{"encoder_arch": "xception", "model": "image captioner", "dataset": "made-up waving flags", "train_examples": 48750, "image_size": 48, "crop_scale_min": 0.8, "horizontal_flip": false, "rotation_deg": 10, "color_jitter": 0.1, "tokenizer": "word", "vocab_size": 53, "encoder_norm": "batchnorm", "encoder_activation": "relu", "encoder_depths": [4, 8, 4], "encoder_kernel_size": 3, "encoder_stem": "single", "encoder_widths": [96, 144, 208], "fusion": "prefix", "label_smoothing": 0.05, "decoder_width": 128, "decoder_layers": 10, "decoder_norm": "layernorm", "decoder_norm_position": "pre", "decoder_activation": "squared_relu", "decoder_mlp_ratio": 2, "decoder_head_dim": 64, "decoder_fused_qkv": false, "decoder_bias": "none", "decoder_qk_norm": true, "decoder_layer_scale_init": 0.1, "decoder_parallel_block": true, "decoder_inner_norm": false, "decoder_drop_path": 0.1, "decoder_positions": "rope", "decoder_prefix_bidirectional": false, "decoder_connector": "linear", "decoder_tie_embeddings": false, "init": "xavier_uniform", "residual_init": "none", "optimizer": "muon", "muon_scale": "match_rms_adamw", "learning_rate": 0.002, "momentum": 0.95, "nesterov": true, "orthogonalizer": "polar_express", "adamw_lr_other_params": 0.0014, "max_grad_norm": 3.0, "max_steps": 16800, "batch_size": 384, "epochs": 132.3, "lr_schedule": "step", "warmup_steps": 840, "weight_decay": 0.06, "adamw_weight_decay_other_params": 0}
Rows from block 7 of the text decoder, named by matrix and row number. Rows with one number belong to one neuron. Each number is 128 + 32 x the weight over its row's rms, rounded and kept within 0 to 255. All counts start at 0. Numbers have three digits each. After the name is the row's rms in percent of the matrix's.
# fc1: MLP up (decoder.blocks.7.mlp.fc1.weight, 256x128), inputs 0-127
# fc2: MLP down (decoder.blocks.7.mlp.fc2.weight, 128x256, transposed), outputs 0-127
fc1.129 128:101077042219126117156051069144155103140203132078153118093099143132126126101128105189127125166118131107103159122158116134129108116120161124142143082129136118150134089165104147072111074117099112133133167122143138113165132134081153162120113147175113168109071121118156143177218149110093187173164137138107138160127125148109126114120094099092086158156155152141085129096115209090146115141188
fc1.130 100:110158126087084180170144147079154110159107091087153170105119181188139141108152167107066094121133212115123073148085156110068112118099139115140114141166157140097112132109151162132156173159113115088095115097146104079129167155176149122128122155144165116047109142103133161181131121201193129109141142099175106146053144148129127173086136130148087114109142112110142123118112130124056164158063
fc1.131 110:112134085143119084144164183118094097098111082129147117193174153127088213117109109158096135143187149139086093145117145115154137131137103090153108111123132176107121189111131113109086092115191065134084121111189144131143126119080088120147146075110124151174152158170170103113121133152152151164156162124103084098116149143090195036080130097120142153139188077113092171103111109122176119178125
fc1.133 138:126131112148104117130173177133110122083106115099124081209203145138068166099089133137134113112188165116091085150137128094138123125127091104137126115141134199130149160098099102053094113158173096128079137095115170111157095124088093141115175092133090113165150176176184155109146125162169153157155131091135111123098134173142207066066142124121175142115164086157090156115104135125187120172129
fc1.134 148:104125122121079126101125157125164082176188202142095141178137118165153138127083126068175069114173095184107144165088159105150147088062119116132095074137067102174106109154112185101103091072150122156168129136142146120138172073122129119120154157110130119117131099069150138137110156139106128174093086101150138098084152132122179166134108113176156164089217118084129115123121136191165127118138
fc1.135 044:105139135104086152142148155162119103131103119160117108123108161073075160130189131129100098138092093136095168141147125140106099101123126109132172159129081125134128098147106168128134101098135092122156156089125126122157165086107142100099138137114063129101108186227074108148146110170164026184080108152194132181102093115104138150083124177143129145160193092116100133133190087190084140165125
fc1.136 132:169143172177080123078092131134132129128127129078151108098165190104133120102142120119130164168114159154156106133109164145104076128141073135133135094096090149100194144112129140130151083147129169092138089181077147138130101083131180116097213157083198177183138153093156108112105107174100167146153076073193070133155172090110102119131106065110123145119123128176108116140150137145094101118186
fc1.137 075:194143153183159137135102123164084109158119112107125143112126106100126161124095083154107145151117150131104096085160136095099173139165181136145137109130138180101116143058144098160110120135072118187112125087077077130142164077150146190167109108123116175127143128117119046107135112145171160147110136162155072187133098054161162104128094131073109120175128121091133115111093159119043055167115
fc1.138 114:145100199087097137085198141077106153077111075124147077174085114079112152152136195112146145109160109194119136155149159151141122168085109131078096163171197109088179154118138138116123155113148137100117073103132097116083144088073163070160139080099151165166140116139147142116079158126114112171173090151133160138095138091163124106195143146090173120129124156139112122095180093126131120131080
fc1.139 041:186107121146123149136114122094134139150193108125099123166139118151171161093113141095048117109180167134109120144146179177099113124160171034125136165074157099138135102132157115154156110104160137100136111156146160057160115134122109135213131153120163122127120181109185164111167084133060129100074096112111060188101150148108133131097150143121115077159142177112173130096173099102096112164097
fc1.140 049:155126138145150147099148137039164055105127143098171179171160088139137152105151190105114143171103132127138110129142152084080125109171139100137153141135096124113121184144097123140179153072089131119153100089139167115116148118055136139117126089132084097144091146120139120103108153156096162163105225123121051125152102068137147095121098129105156153114125134069184099120142039117107123155197
fc1.141 094:119097108147086142115075198171105123126065115157132096116129109122124150162115117122171139122089107186070107115170190125106156135140109112095164148133130121170048196145133120156143122089126131135102090157127088082170142096117129095153137057175154206141159129116124161099181143184088196168117179127161089115124085161111115173152144150175111138124115110136149078121182163129094097079160
fc1.146 082:137140117096079130091150119152146095022161128123175124127180114121123135163124113134097073155075118104161108129119132089178158127162179128124184163125129123152134140155121167137113112177176189157109131116140161135096107112122128093148147118136073105118149150124114129137123232146101169072123059107080154163057160159079094102064152130152132181110107132159133115097138113098197103121186
fc1.147 082:192132114195157161178105107163103095083166166133154157125171152173068109130146102119175140163161140126117133122123135143132153103120130134104125051085152066100180088151168109149144161161134089170108122070125116101124134138190116138158143132108142152112117064127161115131151121128123079096168071169152128105093094121102104071153173136176107111062088169198132084144168164183118079114124
fc1.148 113:108100173146135094146161062151162156113118171149130151075184129090127106099096109062104172133170100125075072081130127157123133121147115127071107124164127186127168119184114124152157138110111114145127130186112136140103146100143086126153062136158125133136106092081138175188086135090133183171174122103072133129085126174119154126142135057129154167134113179139174143122080206081128116161176
fc1.149 061:091174112131172079158136148099155141103066094115156135166095137123132156161115150148101108118127070143131200107126156100089194119107122070139108131148132103130087143144162078121141086129116146090074065087065104132115170108139113152118135110165100174065095201161153152099107118165179118130160087145171153152163090079120148131142100132122121096202099141132184124151145053199135120117150
fc1.150 056:201146093175061132139091100100135138096092132088091082174144097142136163105176146104204162123113115070104113129149193151121096162142142090081192143123130112177086119109154153173157123132104118103092108128074107156127152125153113082112153125125116143091201100135110106134175137151084155156185125131129114179146080147160153175118144114124073086126145088063113168195157151161115142100162
fc1.152 063:086167104173139144083105169119162099130146179135134108182110216128116138118181112093123140158135115095073155160125116098118154091158146143086090128127118163174117106143104145142098169173184168162072054110137136133139166140198146089169142106155185119133123074134114125099182135128139055068135132102139084100073123100123193132124092187133095154102108174161128117123177165141116102123097
fc1.153 056:102146125105119154153176121168140098122075130180138108107177090072093073131123116125034175104163104154088139114162130127091136071103109129108149161140122166102166080153133079128157108181140132195177148059164131112104116094083070095130176150108111168107169117133117091165160180180122113094127122103175124094147148146130166136164094133130112087114130125088125175127189093162077120177157
fc1.154 113:071148113137195117136151151150149135193128191090097113075166146107109079115096141164191157141134129100191079101137119203158126094127109068201166133119113091162179124085163156157145097153153172095095111114154119098087124087116090167164114107089139124117157129126124149142117060156163104123179159087087120071119102118120161094131102101097127114118104100100146089097204115108152118113095
fc1.155 141:150114167121118164093177141175163129111133164196094148116151088126113147128134098164120117133123174151128145129137132162144159084146053141078156164139103145133087086129143098127088059125142116160151164120080087131161110118138135168110132131068141133186114108151135135140096108152163155116116075105132095085112057117177050103090166084130223116157124154115134153061197117190106119171151
fc1.156 101:129148203200068107084085102152134127121115114129179105105144210140153087130150132143104118076138167147167127091130141112083126101136103119111150143134102122150151148127069124144164109112115174112112124158086148100123101122105171158116192141100162163168099165132214075112175129161110191123113075176134056131105166097137168088128083094118152142155123145149141086165110132159065117107187
fc1.157 115:119091115140095097077061165176089109100101162135110076139143084152106124079097097119173138134112121167039113124175094120147147152129108092134162165170107112197098194136102148186096165128165159143136112122121139077138118085099124113153148072181155179147146161093134135114150161152135141124129188112143147154126073130126087150142190134117157124136089075133099065117203177158097150135158
fc1.158 064:116096135117155166186174099117132100135126126109091073169086103101163087100100145122142113127066138167135132125127200156113122135201145186070098111148115137163120085120118102102096151152081092142174164130149125123135113143118128159200166155132164164134134098103083088191147115110142179115143169106054129121142157140157089069104118099169039122116134117057140163089179124106120108089093
fc1.159 101:091118140141146141138100145087173115154114150182065109113135166120167167167169136107190180123115177121141125198107152085149212125093149131152176149146115093117102128117110098141116176122162112133078082094074137093154098148082189112144126150060112082161115202103127160105174088111143125124129104116149149168110172086110068079156073152139116148124113056159104121128137161129168147146094
fc1.161 115:155093131191141055077159102172096185110138102189124163156133134192103112123099105115144157130116135135151070112144109114159126103098111153144143085116128117124090129155117109075110114085107156145137106177139142085137143135108152125166100085095171127120070084106135105086163232117178188153168073141076109077149139102195111161150143134135166184123122108113095140152121138071160136179163
fc1.162 043:145151087188143139160091143109145085112188137120098132147102128101156144121134107167147148134091120190108125176178132145118152111175158094117173105127120166139153128172112143107157117094112093126169167108102119156187115186094120115064110098203128107150126127104150095148117145111103151134118120218141046085126142135185111169165038092083111119092123132086099093085133114051131145148175
fc1.164 072:158117184070134105081170143111150071123183131079159120137172081111157142113132224081106073172051107152129101195137158142139121151185150141136164123102101139154095125111101160132133131188132134118146115120113123107092121136065135159160119131145106120086122106141149149148149158126102163073134141165131072144076105145050098063120137114167164168139089123109153087114186106084161085139127
fc1.165 136:124074116152109164126067160142086095118083133131127076124153109142134138156111142116183116092092102192063118141153130147117196148161095142106178142168157123137081180134112103149142120127146116150140092133100087087103165112135111111150161099157159197103158098089084103092163154174104113186162159119143068145115088180124065139174169194132157105106098073095090158124125190112123088110167
fc1.166 078:158129121100203155079163111074111113178108151142114166094165105164151164139197173109136090187135098131108166080181176144129129142115145147125125122156123144111154100162091158114113163107146109141109155117151104101073167097098115148102161152080090183149140164077121193063119118116124185146165077092067091065135092097133153125128114176098081102100093108122148099162173120146149138182162
fc1.167 077:116102118111105063109065134142141157060162160087113153170119117186098133140187211110147090083136162173138153124082042116103152100181144115118125115128095170165151156170112132112071162135115190108091136059116145122099119132140124181141127113176130156150166090117137143112164170112136101110100123120091120076123099087167177095154131214141121094144151090150151138104119091123116128129187
fc1.168 133:104188118101159125104152186170164061112118123141160144134122073151153177083080133141134171111164162129110145133087124160115172086106176112057127130107156129109162156210140079107137155051125175110138134113173057158166159130155182207128125092127134171141144124104146090170109140146167089141126117085107103132133129043120097116100108111098081129114125111176174118125121120131142100117181
fc1.170 078:189157062125142125137097098173139145104099117112158125183165144171057146174126128096136113198145100067127106149113147138142156090145114095123107126125117162144162125165114114131128168121186161161082125100093117116124158132124139093195142131092164100154158065160122159108145083095083142071121091162174144135060084155153142109177140124123117130090160141177133046171158202157096087125103
fc1.171 058:136105062088113129193113124145157077176154116120098122162151119160149126129128114118105074079162063122132140142101109144122129127176145102074102119137140146165140111122142072132178125181108179090127150169091154150117077074124144133135132144157073112185131167061146098107123153115148127086127070138069152137155136141106124082167143077125206094078156145184126087105184165166145182081094
fc1.172 125:146128115067150146106113081198158074123120132097113173165103199150181095147143150128131204146099078124160120141096160088163163105077116092119155117170186106118122111118084058121139131113144142184104114168146138149144114122077130186088138155133093115163161101081109126150103158155110125156219151125145148090113104121080142110055143158130145151117136120102151131090146126124038173150104
fc1.174 037:187104129064123157100134174118154172121138107149098099128154183077108128080160130076112074145122075080158133122146130120135175116177118202094142148143116114107136177113128196089158103180121176196146110079101123115076105083145092157116123126136141080112192099141149157147106159178106118179096126122110168171106095145103096121096153132164192189108145129138103194121132106092127094093120
fc1.175 058:122061128089095131158194142183159081115163103134163114062102127169144145102115139191128133114191093177088134066143108142165162108124212107125107147168122140098131128122115112176139140097093139082134142099104173128141067154099124132137112123080126173084139185124140108077123100127163061104145146111102164155141150162162100149125139119120133109174190131124136091158147087209133194086150
fc1.176 072:126130069077124149091159099110135166108096109111113165126111144077192146177153112171171129102177122122110102143152119080123183128114061139146109123169175118147128122164203132148148145063132094143136121112147154098120065122123197147116116143170096158171144044105088102122115113160143089163119145073145097120111111105137200185152098154112110061150130125090126060163109140127149087142073
fc1.177 058:114095087151150114116130114154135113158162065164134086104126090129128172107154114110100095072151140176177026121165127133123121062100143114158102068176161147144166100134140119109149129162104131161095142195093142121079128172113077124149123225152116078114047129177172103132134173128120154141111129147196133130128126113119132155103137158120096094148149136160135083170190129126119195157111
fc1.178 118:143072161149138095149200112117174121100125169141117157066149142092095136147123114056115171137148110115071105078093163104145159122160116134071111130175119180135180163169151152122126134106108154121102161172088143134106147107136108127136044089150126169148140093076130162169097117095103139147170105103069127108101078165136155118128088045112139140151137188135150148176082210098128120152155
fc1.179 074:094150143115073135105135082129132133103167152093113113140168182084157141114152180158109129161149168079104105147071155131123131185111095132108122188148104161217092100102186160087126152162124177101156130123144108152132073108126091132195122145122133101068135069107156128040102119127152170181144142148087128073086145110119088167156108166136109121121100088150125183133098087173141161169102
fc1.180 089:119082149125107142203130091069164108110116136101134131129130171133094134116142114104118209126170108165228106118162148167128172152122122102083118143123125156142097152106112163074121147140109130161150144114117102110118145167135137052122167156057128070077131122114178094132080197092181100161123121157127099152172114158198084120132107088114119090201156132065137149134130091128117097162155
fc1.182 118:083117161148162103162126131101178038144121162030104146137138091113111017143089143185154114089150087091155130137155125175109147105114126112136117159144146118069139126154126160166123076135115155118130119145084107069114116130144094155115114149126140145163130170151156147165160144190146105190146185116155078137107113150159119137173104120088142113139093137115157164020100164135131111148134
fc1.184 105:156132099127152158096102101107146087156107106144097173181091161111125144110114125127112142145093172171079104164105183139098118123162141173087111119130117131151072067136144103118154188060175085107103135106139114133115149106110056171132084149183143120115098095078115091106128067146166113160113148161175136116179127162101160142104158109152097133091193116016173127117142082137173121093089
fc1.185 119:108112190148124169117170142137091116156109132139112082089145085077085100108131116100073147118162122158160146117157114110239161138101173114180089144105163136137122099150140183164083125108102145119117167147167152107082090174078143123137186182141111099173062085072139094127119112170119120147122158139089175133132149087136114149078097099183110099159140159128128140067189182103131153125147
fc1.186 061:204086144148191109158154171139196129192163145088137090125133124173141136111126160151128067121184128163162121136122158105057141120138147174179115131087117096110127143160107117076140085106157114117163051102130125044121120161123100117096140155140138195078153120148131040089101114067124134114111136152129126162134129103111161172081141150169121140128166083168131103087156131087137141080130
fc1.187 112:138106104156090187106139098129115122105159141176122174102144122139132126090093162110186103171149167076111152159138147119046178109146136129075103157061095142125098125092161135130132051142107112147126112138128063129140130094136145116161094101188135150127126142133082117103101181105089138160186124082149145133143194147200120071134154142051086100149190163123064103157147113120102174152133
fc1.188 058:071145119100138145122142145112145134179106101162121101157088137109187146142122154126205145131161134149144149193133124153135148124093118097092159121122090135116049089120157104173160149223127102137123116111092064103184163120106145066140118121095132140141122175142134107148166084120166090142082111161168065066074080101102098170116112157140104093111117150109085133151089157071185150119069
fc1.189 106:162138096067154128139162096092112085207143173124103096140153091170118140124129135161132151138170051137160160186138128116147137141173066135092108124129142097095104190128171086166131130159130130095176118129125137102120105146075104137087224128155137159129108088112093086146136158163090093169091126110170111151113143113151165083090140148117057131183203100197090096129118123122154113110149
fc1.190 107:142128153135106158040205102147168168069099126091109117125127072107102152120167153070193186123157130132085087136115164150137091167077089210131075187123125122138122155138107115149110162160141159138154087136128095128122167151119118089176124135080097118173064116120143124153139119165116140106142159119110156183082127105192104103141150159089124136139117129167132136140155093064106123137048
fc2.129 132:190071105105086129097147067128116185132157075076203090127108097097081126080148136174105118165154115186145114175129132169134109169083162148093107080135169120182176132162171102096115141141187132056144111120152092110141134126111188143105137108127149166100092124125186143162111158104110145193131162124153148152094143144169137066129110145080129098119123148082115110088165140096154079129093
fc2.130 110:125115117116170061094144052152116111118096103172180106142148126086159111138154116190148136085080118141126166109150120147172166120128044138134096118072084085125141164142123038099110107110145082117121086130134083151143185085149119134080128134082120143129137118115142119121175163099039145131122161126169154071139097131198114133111111174164166130140136150178136124142115138067186181138143
fc2.131 104:136107158121162090131105105120080144127120168083167125158131173126094143104127133120058151105142127145168083164148079116088110131206160101143157099059146132162128137105063100086061134087154101147046146088071198126156096174115112068122163166154088141143124166167172142129086089146111149135101159125150072188168160138123147118140101141129180117108162097114135181115104145113160137154089
fc2.133 120:150116127110146092133129143117108154131092125116158136173133164140094189073124123112035132113183174174118088149081131134066106154215155112108112113088142159145109143135097107067080127071106054143077134125128163115127117153097127100151167117107111130178143135163179137132146091175160170168126142099123094213133163151127129107111139084127205141131177113123086160125128119118158136205117
fc2.134 139:158087079116081154112148107109157044136177145148067161173132141162186145110084128082182145131145083165142136135110152146118083133101120153119130091130111113161161067134085136108148148026157077107129154114142169127146146111132129115145133140099147119143141108113148133147136104119081051194084130071149121101147172098078162180169123126170139149100187146098122123084176120181168125083125
fc2.135 048:112171152076182111084117086100080132164105101078110082123166098163158101130125136092072115170140126043096100111150158075164102195191106117160111089079092099147131174143180094120115128130088139148149125171155133108099161105101134138065153103138141096098138115041150135138173135093084149104125108124108087116104106138122112164141063111169114139092190123108107104099083147065125111112136
fc2.136 127:132112169152094083090116134154161123127102160149177142177120193126130120133134146164126138120180145144160106117086161102099092067204095165162119082141111158066143138142156200134126122129114143098216094146081113152129126176157117155120163122104155182128130140116127086123111101180086191142114068133183081138160180037105127113190105086109111138139138106114113091164167111116114127094131
fc2.137 084:064138094115074112129134141101164110119123189140127094116143132154155111149166137121173169127127116119128165157116107162129136095064119116076126145086162106158116141167105175157115099120168161087123129175155165091121107163107095076105182134130178093123128105159173158127139100121073072073137099132082148045109202185077131157120141103132173084105135114153119133162157106127235113086140
fc2.138 100:162053072102127108110147051121129142132132092106170099140080130126091145065128120167132148131137118156132160152094122154112111162091184125125147045106130123154136119124187124090120111146147101071143153108181101106127128112082180141123125128146160193085058123097190153154124177080134167176186166150156135163089142147110125100127055100087142111115121160092136123109136142066150114107198
fc2.139 052:101155165138117080118156156110092098085115131122110165082181129136062153134086126154150118109104123093140200135121114099166142078068116157120095169186085150154132139103103115151091070200118203108128173124127110154122194119151115099154120114161116166171139119118117113103113107102150158126221158137090182074155147144138140190131194186123136103119115084156164112114139154152172117125176
fc2.140 052:102201089105149102136131121144074136185135114140103074136127129108115130164187077142149098106158111105083186105095105192173090156088157091105164156100113097132113096151104155114120084147168126141170129178091114111148125163195124130111175139125148136115183106093102090087124150096133119124135086104130173085104130126133125122159065096103125120152058085173123130115114157011162153114082
fc2.141 083:190107145168133165095081178142075120128071159136170073132160091103148095131128124130142124065107113187113061107181127120156140089145101092119089162160112089115139233166075167167170152154150089124128118108157109093101165110142118112096195124129080159149153145119058148131150102099136118141134159106126148195148085193086127105167164160133180102128102104117117146136134145116132113085126
fc2.146 093:110151137114188120132140187123156130130168114133103109106125175126180176133135209093117111115109093091157173081139096130135180126161179147145128151121159131156099145082181107142162080113121185096167187121102128148176120106187098089116112165146071108075095118147094111129161120089079149127143134134141093102102145039142115103169086091205123128160109125088125134124160096098183198120109
fc2.147 093:139155072113200092146108146115139099119164147164153140153119095108115152095122159121173110128174074130176070135064118153075149140116168161117151131140101182122114090082082175155129150096142167149061147145083142183147160111174151118123150124126166161153156106129128117137167116130088084100113135136170161185142177153181119074126124093166149118150112137163089068086122148125096070199059
fc2.148 123:169090177137164116136138088128155101111128193165144173057128190083104133174146116071109136106139097084074094100079145058173134100200139148113137123159109116167130137099153187137169151097121144121095105172096149080091136156130100151090130122147090139150143131121132166124094144099068050142113136126146083121110106146104148069119111115169083116143138159116160142210062161107138168117132
fc2.149 070:166123091133116111186141122095099074167093167145136095110143126103111108069162103091155112104080136148104153153097127175182056099125088210137133073103095127073157139127076127090141073127118130174149133176156087089165153151142124152142120125069126092194139104132138160114173161103088123160129203087117084089103137160070158146151123100176126141140146158119110133159137134089067177111113
fc2.150 049:132132136090113131122106209114086150147149075126107160179141148108164152101083120157149124139090131195147117118150070112145121155099070172112102155166188172115195119159136155235166116061175155108150140132150192161141123097109119162129097124170200165124105065136135208130158089120090161109152159138136143113151135152121125114122193118117156094128112129166170100105102123119119124158126
fc2.152 073:160138140088101115147115075114125101127116153158136092140161074093084105111086140145121150098091104113184109108077065153104124112087165152186117077085141138137142111144116090118130077139132165123115228147132154135121146148108173146117127126122099202156137143145162113163145075098079118115118158173111161148093078152162117110145156090107168109135082110203153050135031154169139129100096
fc2.153 071:064119154159112128170098193126138121110117138076173082116148151111192117129119117083132158105143106166105127133151174130089118145108193092156113177109099134185079057100163126156115161158109112111150146130181146133155165179081122173057093122113106112196081110146103088127132112155091143184145085130144167174096125140108152180178054155132135111122149097146103118176122118091105082114079
fc2.154 090:118109133100115207112110082151114155107217103154176123148103079184139162183108135145079156074156119112107116151135118126055113155148137169080128156177136151071099110161093181139124080169090052130075134159101150119092126139173098197083087150139107092127088108097101115086131100125106133124123131142156183154123164096087120162144111134127144134142065126097122154126100092184168114142159
fc2.155 133:177126103145121165113134154126152143124128142159089179148126149118130133099157113155090108130076186151132136108125129165176192122148071157139118144115134115130088104148166115103085079104163112144127133124097090096203099112204155164069158141080164148178147126169119151127119151112158188058133080110105133112119125074201082069074197120109128126132079119132114162052180149150118127119161
fc2.156 097:161150168150104076112091121107128137088115091056087138154128151120117108126164094073106130111163218169143107120052163188140146109155153144163133093131157095092164187110165141087120049205102112147223144151109116133138145160162157141111132147115138168163145129140119106135137095152109180110190133094174122123137154126052130120181098088146122129128133136115146113153132082168104098099100
fc2.157 102:184068181155137178110150172119091104103109168126108098094120066079143150095120117116176139104154103190134092116186170168091156109148092117090150153160094054152076210141114137162153114106114123133126132136131091122099111117135126069140133131139152140060128140096073081134148136158133146168136179139092095165179158169126097132160096171116167103144130084083109160144148182117175117091078
fc2.158 069:133090172163123089137104152142135197141148122090082104094135114129135148165121101117130157141127149103084147177106112152176120131112166117141151147145127104164128206090159146177075092143112121143095087064092177196111162110136146124128140141106151126136120127159137098145084177128131080147168160131063107063154157136106187124156184116153196170133153185179121094111181131079081066133183
fc2.159 113:074164067156148100114118158137153115148175157181109122050123103077072160147163145109148121097137126122147158149119131079210160119058116118091137165106126114121099156139119097154110170159131071098112115116104130089114108158140121152123129136137143106127097140151163132112168149152202080086119080125206111111103188162062075120182094149069091098131120104078157140139125098176082127160128
fc2.161 113:108183137169170084141158156139114137129110145180108106154166073126170106183082125103153147104066127091134134165148136085096135085137066136167146149094094125120147165087129078103127148140111154176115104178188150148138193129089099125138123135076131079109089101144060083116191133127121189160091083170103137066161132099156180181186147115171124142108103079129143137110122100094147089128121
fc2.162 051:167098104092066144184103089111099158080120128118159170114091157111076095110135129149108094180169110085110134125101108089151060129095094156132099139102129140145086147138142107064144111157170146115132098134113155081067133065157161176131067092111149196077133132113155064157161147162128117164110184112097200128126124151133099108120182170071126144133131137123191140106125170072152121106095
fc2.164 085:130136092118170111177143118142122168130095101074079083109112149115145074143071101143120128087103128032090111090131127149167111150151187089171158196176120112130187140132112087165085135113126151171111130122037156078208126130187108138181164120126125127139117148119132120146150153089083108129149068113075116103129183113161141150138157134104118149093131120155047089096143132124137143093138
fc2.165 114:124128170137104159108109178123073096156090128172113123179138098120147135159119119150161155085125135190135122084123126120147159135109086079105161165143139138160138178174092132167217159071144108098125088145087104037115155095131153160160144122174089173096140109113165129121154136158118132187091170141128109228124100153117095113115195127137153136119066087127117088170158150134101103099185
fc2.166 076:213140081129132194092098101124111061145167122121102131132088097101153119142127160129116101142067073152081180087147119126140146175104144130147143170083106169109088090126128141115115084168120086124114110147083107129113156141126143132145138164085103140157123138087098178120170124146168183136125139062059098144115139099171171168186104116124107124106117146128134064161059131064176116200150
fc2.167 083:140131116135103120138126098116170117125112088167052110115166170124096138133116076135064131136124130112103150136097152082195110148092125122179106139131104115102111077122120117157138045150143090121178147144121127106165162190181144106177124105131078126148112190125150138120181131130085154129218157143134166145056082136094124140080135108158149113172078162146176085179070169117174082131096
fc2.168 154:118190170109157145108140216153154062119125092092146125097117084123131190078124136159105151114190173100089166129128132129155198098117145105056115135149137099091155131188099081108144179085113164181135121119185086147140133156143161170107125095136101155149127135134181098171151141127105119129139143127072107091152153062134071131113070152118080124106120089147137120144086136155175075114168
fc2.170 085:072116095109191159137149101124098089171116148151176121155100123116098145129122152099196121109112124150108108131092034156103145125107159182148098082127149083137169126086112136182084160151121133100125140136163105138150151142187089148111125110123136203158110139102152094055150134114069093120110138160115151106119145150135155123144126115141122152138065097223110077132149213150106133079056
fc2.171 066:132102111225132150109151144122116159125161152132075125137141090154143127136133091107172043122117103113137110154143196135078078165101118201194075067145168157127122087167147106126138152148141142095117132128109110105113132118073186137111090129127122091109151115190166114116193085166108131094096181110157147100113125144083167168161208131150140139124149145084141133171062115125130147077115
fc2.172 105:124107201137174102125108084110129090105132088078041139146135174131139148107111129121131127126165100122111157143100140127103147145092127151128138115151164104144111151127118104082172160171059069129139079178170160160159099102078150189143140156161103127158235153138124116149061163161119119103137104105128161042147079111127162154101172138106126108135111155108144152114134114111039137166083
fc2.174 049:093175121154177091161114126155158049131178144151090102177072117149114142093072108140141150178104159136137086147142149136105109129096157067145146117119155140150124095128177113137141154107112129043124170113112130153130074139186083032167173138130124155111108159093145129137174119151163139125203131173118121109096168127110185127167093157163122124132119140078080079161148090142073140153179
fc2.175 070:102115131137149111118102137093154135128181127119147142163092152096124099129094022122119089169111156097122134124111137150125153124101129161156125103097137107135153145116145148111125113096125232178138138186135178146144135114087061090115150105123104068163097187147090131126181117094100202106162118144144172154045161131109153183079132150078181121131080095098144097093169104121151140192099
fc2.176 073:167122169170158082123157138138123124151091148113184105145200127180100102151125134086105112127117123119082116084127086119112139193111169119142139118099142148095132188129086140137096092186055166119108173147131138193164108105136047116111115111125142182115153167170163121106090145117146163137161095186091090137118149105162078137123138164105135100134082164145125135054179103174106142072201
fc2.177 072:123140167144108125100109186104116092188091090140146129174119149126102162178100121154129166151144117060136208097045184133116107145122148145145090143115194130074112138102090154154117144103126115063161097093152115049139136164141151137136137088126132169115180157070135117185142105154160089134140140103096143139085169147174131145105100106173190113057105117107144162164084166130145083111133
fc2.178 128:149071201155172106106152074131190088099119136153155148089155188107095129168127114095108105123148077106084089077078133096171156113153135117064128122148094165165127110104137158164146157109128173149102130196135167072111136163106084127111083099164116151144149110091150155124064149095074081147146148157108126143112125177093132077109072142152102150151149121143177155181061141114164164100127
fc2.179 086:127143109125162107114138139134107138184139102116166094118099060141145117134127091161150167139097106161164144133121148104102139128100118112096095133087158113053136085177059111212116109118142120127103131158112175121187172109106217138133120156101176174154128194174099095151119089103126056101195129081103129164121138123126103105068120114114141129073195151145117086169087179085125098109124
fc2.180 128:142125163146156157144155136129161141156190126178136110115116103121145133125140047109116131151137151104080135107115058129136100140098164151189118120143107093123132125066105105104099142079108172087157187146152225179133089148094162159121113151132116087160125159138128138109129134160131104061166164120118225075068137138097124171097096178141151139126151097168169107085190134127184175134116
fc2.182 099:121090082140125146151113078158146184131134098184128105133138109165162160139144117066120113125139139095085114158038111085103151195084149168149143107099123143135072153173147091110118140098217097119075137142151193164093141178130099112116148116142163147172127125104108110133089153065138142087114116113100086157122127078072106171106109135117143111138117136090130041167115045153133139165119
fc2.184 116:131125201129069122175145184155073202136137108063121121080147101131133128109125142141143129082135088101125176136136097127161165102117106101131157112097142126135205163114104121148119093203066183166159112120127142148127093157108132092128147141123142110102160157142151163177117171093103161069128153175158107115049112112130090120166106149136139131130060112190130143105093127118117116199209
fc2.185 138:086127149090095057093143179151125131139082140103119129153127146082079089121130093109098122147113055082196108137147143094187153140132112134094121199086144161113088089144175167107171146078111073156104114088157140158142112121159155127148116119141109135113122164114147138125055090159166131181077124178156194133136171088176093120134172063140100118131102141058127098148147142150159167090143
fc2.186 066:128173124137100187206074136105088066129090111159152170182140138134116162114158089151142116141121109067089123113094155097094117104137149155083098152188138159190145128113196110206101156133103156074115127138119103183112125083149068142120110100092109061178095173089157121091172116177143118112124111119175121146106096169114100131080137101116110132157132153113145142160061157095130128165095
fc2.187 108:122128093138043146130178067109119101140129129166134156134113104169158089108114149143153163131143137089115139168109140117058138075211132126090124114100111165068117112106153175161120155050136086107134072150122126072172184178076164180107125126173081071133122127141109123140083129138102132167153136146141111167126190140127158068145149101086078106147151175127123139129145118055113168150124
fc2.188 066:098147109095140110101116107095169111159136176128112139091153164128127117155180122122106129115164099077129146149053092101153049119107113116172183102083118135101132150118076138082105151123130109111136133100072134101058114196127111209141169128150121131128071134141148126115130209124102099132119076073157145137144168172109074036198144148114128154135127116158180172152175153148106122108119
fc2.189 108:197092125131147128122193174120141188124142144062187097158151079154160097156153081115116122152085109100070155117139083092008122123095178155131153123140086095143136148164145167061106070115092131141090089140089105096111125075100129132116157135114156142107153133179095098159072155121134117187088106131143124137112082086112149123102159176141136131140155115182122099117095132139161167108144
fc2.190 103:149124118122122173088116047160163127106180099083111126171115133099068156073096103195104110148107120170131151152143114152133120118112132187097145128138191090168188157181104098097142142148207114147141128111077046111086170161110168129118118137143119119137096138143175124116096141153087139137127187111132138165085142119103150112097110157119156160132153133041103116158147144104187059151082